config.yaml
model: "image super-resolution model"
dataset: "rendered dice on a table"
train_examples: 145000
image_size: 32
crop_scale_min: 0.8
horizontal_flip: true
translate: 0.06
color_jitter: 0.2
task: "super_resolution"
loss: "mse"
scale: 4
arch: "unet"
norm: "batchnorm"
hidden_act: "mish"
widths: [64, 128, 128, 128]
blocks_per_level: 2
block: "basic"
attention: false
upsampling: "nearest_conv"
init: "torch_default"
residual_init: "zero_last"
optimizer: "adamw"
learning_rate: 0.0017
beta1: 0.9
beta2: 0.99
eps: 1e-08
max_grad_norm: 3.0
max_steps: 16500
batch_size: 256
epochs: 29.1
lr_schedule: "cosine"
final_lr_fraction: 0.1
warmup_steps: 820
weight_decay: 0.08
Rows from block 8 of a small image super-resolution model, named by matrix and row number. Rows with one number belong to one channel. Each number is 128 + 24 x the weight over its row's rms, rounded and kept within 0 to 255. All counts start at 0. Numbers have three digits each.
Before each channel's rows are labels from the 100 images, of 14848, where the channel reaches its highest value: "peak on" is the class under the peak; "strongest on" is what is common among them. Only what is clearly more common there than usual is listed. The data: rendered dice on a table. In brackets: how many of the 100.
# convs0: first 3x3 conv (model.decb.0.0.convs.0.weight, 128x256x3x3, each kernel summed), inputs 0-51
# convs1: second 3x3 conv (model.decb.0.0.convs.1.weight, 128x128x3x3, transposed, each kernel summed), outputs 0-63

peak on: die with five on top (43)
strongest on: white die (54)
convs0.65:139106150134113128124111147153108148143114144130115132126111141144145138100152116114103148129136119105127153140153131145153115138124128139140144121139103135
convs1.65:149126135068132110099149124158143163137132144138157149133150120103109113015127137153127140103134114146147082155106146165103151048133093109148108149089150139129111130135141063097132126105156129

peak on: die with two on top (47); die with one on top (44)
strongest on: two on top (62)
convs0.87:153153151159136121122104115130148143142122139152138133106141134145124116120126152140138142125167125156147145103110147126118132106128132153125117126147138108
convs1.87:121108140139153128117123127083111128124137150122076117139138097119128131033131175102126103174148117112117099137137083118140121163076145143128084047153114123128139139136111177141115124137171133

peak on: die with five on top (51)
strongest on: five on top (63)
convs0.127:149137117052119110110123148110149097125122160141124124141136141143068147139141123123126118144143130153146094142123156128106121145159108134140120099143131152
convs1.127:091152116129128141115117155096157085112095143122104128135045113184126178162149110106158129115119109163081145097101164118148128118148108118147146146143130152126134143151146107105107121126112134

peak on: die with one on top (53); die with three on top (25)
strongest on: one on top (60)
convs0.5:157173111137118102131121147132127125159064114115106126134143155127157149115149148103101131121144151138126168104129148112107126133119118148097155114131104138
convs1.5:139123118124135100182106107142117120105154168130090117095161102119121158133131158145136082122195098150157121101125133130090144154120149114179128132117107137099168143134136144153142104130127118

peak on: die with five on top (53)
strongest on: five on top (63); black die (44)
convs0.93:147141136130130125109119135141139091129145125156115136108139131178110132173155160123087152100155145146145098161116137137148139153140143123140146145149121147
convs1.93:168082161109170128145128105081135140137113137093098122106141122108134129168117155119095170138146166129117140132130118121145141179145111145080121134135133144124129135129130120123115143141108103

peak on: die with six on top (91)
strongest on: six on top (92)
convs0.109:137139131132113150135164110133128099142136139094144125133123147096129132128140155124097130135136136130146122145148174163106132130136130154170167121148129119
convs1.109:128127127124093150100123100126087127145120114146066126104117137138129135146073129142107111162111135147082160108130146163127083104155114109117107091101109129143064096167122089119143111098102108

peak on: die with one on top (73); die with three on top (27)
strongest on: one on top (78)
convs0.120:163149130114133173114163116130132132135115155113119117095128129147138134123174146110103139129132103117139173133136139112116133173140120112107145092165101106
convs1.120:127158128147154134157064140161133100111113149111101081153113138138121098100159131171175123175153131115142143116115133139139154155135185129134152130104118095094145115125140165163099115143159096

peak on: die with six on top (47)
strongest on: dice: three (62)
convs0.6:110162111159135107151127125125143145155142153110132147186136105115139128149093170141150170120107149119105137085084156132114080120116149119152132107140148137
convs1.6:105121101101126100106127087099135142110124080128106107111117082086106087137126113144202116114120124130125125108131103125173101120125136112137124158109149157126123078082153142137109128122119122

peak on: die with six on top (49)
strongest on: six on top (60)
convs0.54:163115123068130115092139163130149130134159155156126091151113142131116110155144136126139124125139127123116147120117125110115109160130106129145145117135166169
convs1.54:091083148113143065137100147152119104170099140107124107133141103161145133113085097164128106128087126119119129103093142133119107117098108107143142122124126145092110184131117111108145125160113106

peak on: die with five on top (59)
strongest on: five on top (66)
convs0.35:182153127043122136140084159081124133117148156130145115154131120121139114077174150139080138164155111104148142108129148142126111159147125102141112131145106154
convs1.35:081156137114141124105093134132123148129159147119115099140148087082131131121134109132129141135125123149155151100139087190159118173122141138139102171093149130075158134131130116135102123138143137

peak on: die with two on top (33)
strongest on: yellow die (40)
convs0.113:157164148121137113135180137180123101151166130153125130111156112172153108117152158135147188104124132148116134156139118111125137125131117140122107123132156140
convs1.113:165130133111107099123116088118118142118139111136144149099191091139151117090118116150115112090111121113114105151084138117075116104135078138090092080105127105150104152100126091128120124086112146

peak on: die with six on top (44)
strongest on: six on top (62)
convs0.46:140157133119125138119127126119137166131128126118116148114151148107114103123090160100123124146118134135131140110100147164116109154133087122141141084156077138
convs1.46:154109140114154128107138090142116174157149153088100110156119160126140090054123111108150117203125130123058093119131135114115141109137133124127144116104100128142142114135145117139154115129128131

peak on: die with four on top (31)
strongest on: dice: three (65)
convs0.47:126157153087166111181137140140155141156166129142121150127130146184073131100095163161146119146145115143149130121160143140149135157179140132141152122149131105
convs1.47:137120119143170147109124152109135116123093113120152119129087124132134102123157133120113108097100154110158120121087095167162092127136086128112111146126142142159090140125173082114079145132094130

peak on: die with one on top (32)
strongest on: black die (84)
convs0.75:133121135111136082142139135124129119148138126130134108143122125124145129108134109127101139115119121119161134152127139145165153091132124108124144116159113130
convs1.75:143120129172120118139143135150140120149139151127145121123147136121131119183127085153138120059112144119181140106148126133120155099155136130134139159128118151134137126095101129142144140138074130

peak on: die with five on top (39); die with six on top (29)
strongest on: white die (36)
convs0.63:104167179168187099122138120141139166112116126124091193152132115117051123072088182139151120126126150119134138117132142128093166151154141125117131116119115127
convs1.63:147136110124151150070156140118120166131145089124128131161098142134136114125137104138143112112140131137130080138119125123131140098098137141110150145175156183164107131093127092119118123108108109

peak on: die with two on top (25); die with one on top (25)
strongest on: black die (35)
convs0.10:143182195143176112168134142139173142141127135150171159063202127148116093124173182173142119147135111140170092144129147143138170134142122144112129117150089138
convs1.10:116109142174136114111133179153126090143139114144105106126133085119132112164124119126122133078153129134156134151133141111122109159128121105114125105103121101121157136124078137117113108145112135

peak on: die with one on top (29)
strongest on: black die (70)
convs0.76:124103135112106105107028124126123095141105109110124121127144117171144127132126187094108150120116123146115118081123135135113106104138143169120139115144112149
convs1.76:143121115136126137145137117124124143090134173112141120104132130134114118131100116131149109090135121095167137170154122019136116150145145154076183158128109135131160138132098151112128094115056144

peak on: die with three on top (36); die with one on top (34)
strongest on: white die (38); yellow die (34)
convs0.98:091164102129169121128123165123168154128151149157161151133115145151110116135146152142107163128076148144149148158127155183142165158113150103111152089138138126
convs1.98:138097146144117149114123116148116140108134110104091124113135121140110082110102135118102095130150131093086189113118099158132114104063121140133154076139108062157141142129118141162136133166109105

peak on: die with six on top (34)
strongest on: yellow die (34)
convs0.79:121158123100124135126091147141122157140097140170139120107135141168139123125114182134121135119143129109132147100138161114149148156143122132159138109153104160
convs1.79:135169131045140131175113093131131107105114101187145132094154107140128142052113135141158148081127114115139079160107125105127128103179137128126104156139149108134123126101132077139104123105156101

peak on: die with six on top (50)
strongest on: six on top (64)
convs0.52:151138112076126173121119169128133156155082155125131100142153137144164098120147123113117100087129148103135126123131139122133103112157109113110147127140132171
convs1.52:136129135117086103093117093157130122133091127108129151121154143100135109160133116154111136134105110120135089094130098097093129143143133117173110114107082141140133150122103124156157138094145076

peak on: die with one on top (26)
strongest on: black die (49)
convs0.32:133124130103125133119047125088147139138159142171155102134112100151101089097111182140152151094116151144126096072157135147133127122129145144137100108137146167
convs1.32:163101125108110125180141129106138124170136114119111156127107052141148136136118116120120087127099116139097130123138150054126112125119128137090143098155127160151111080116131090132130152107121121

peak on: die with six on top (83)
strongest on: six on top (88)
convs0.103:130141130130126160092125130125143106117094131125114150135126129147152121144125165081142132129142106100128111118141148132127116119165127091112127140142081162
convs1.103:116113146083100136135139079145111100113095102132102176116090152125108124144126095115084104104076140110135115130125086119116115118107113119160120176125098129122124112090139121122129128084125103

peak on: die with five on top (44)
strongest on: five on top (64)
convs0.13:122125143134173171117088158127127103181092157130122141162121163175104116106122142165129156154140152105135170100172120137125101169141148135123158114150137117
convs1.13:142146140108154134121132131120134135074153105175135130104121118118113118128136128109112130110125176175147100172131149148157146073102091116103165163098145157110151146125136095101126120154129137

peak on: die with one on top (80)
strongest on: one on top (84); white die (34)
convs0.124:149124120115122131129152150137118111107109166130160130117067145138180145115158151131117162145128114118150148185139167144140128138139112120121154069139131159
convs1.124:129125140147126125102122142137121106098155112120160113119157122112110081110095129110128096108143113090127142129126107202113108120106148115137102121128126140133156156086109153157134138152136142

peak on: die with four on top (31); die with six on top (28)
strongest on: yellow die (37)
convs0.34:120128122146135157137093148079131144149077119156093122134120142104081134126120143118143110159131182149120144089152137123111177183151130103146114129150109091
convs1.34:113061107153128144151146121141097148139141141108140106142109137165113092126111112141138120151125158114021125171111140119158138136138121138105121098113098137122145100117106122123148109144102121

peak on: die with six on top (31); die with five on top (28)
strongest on: black die (52)
convs0.21:118176147107131139140155130122138139125135137125119130109113136162106133121157184116145147117140158149149139139129139125107153160135138144136155088147103147
convs1.21:121141136100131143104127121043147111101118129107090135145129140135140137170117166109111151135130125111149147125127128169158139181112155163127127141152148153124157122128142120124133128132120113

peak on: die with one on top (54)
strongest on: one on top (61)
convs0.80:154128139100132100092141133115120146150116081157145074107143135129085110065153168125089150146154153085127169123135130119111133133153144150123100101135137165
convs1.80:100119123116125118133124108180119114148122152108116105148163150116112090058066091142143107155129133107126167095162140104105141152106159133120148113133067122146154158094130136158104138123108105

peak on: die with four on top (32)
strongest on: dice: three (60)
convs0.97:155120142076128133115134146069114120163114113128143045147107132146101119111144137138095109143169119103119122170153162129110187125109142160115145119123135146
convs1.97:110105065131111091103120111087112099130154120139105098124161090089140098111147077117160118106095085116133123086099137139149121110096125094145150134135132112154134116092148127143112119108158114

peak on: die with five on top (45)
strongest on: five on top (60); black die (50)
convs0.67:176143146077173129118157168128166118142134150128112124137132127129124082128144145114122140118155134088138147108126158157137102164144112194104158133144097131
convs1.67:153140149111135106122152113088146157089144107106140209121091149121110104143152165107150115078136124135164143150116105152123137118162148084141122155122145131100152139109147157132114121112081141

peak on: die with six on top (53)
strongest on: six on top (60)
convs0.114:167121125081110096154129161118134143144131129123128086137132156098179123114175129085110153108131129122114123129104138126116090135151123136130138126142103106
convs1.114:113138119082111136115124154086121114102119136159102118135150135149135150168129138147082124110106111158126102158095169112112099092131112144125123149084098136123103131167133110101156154096126093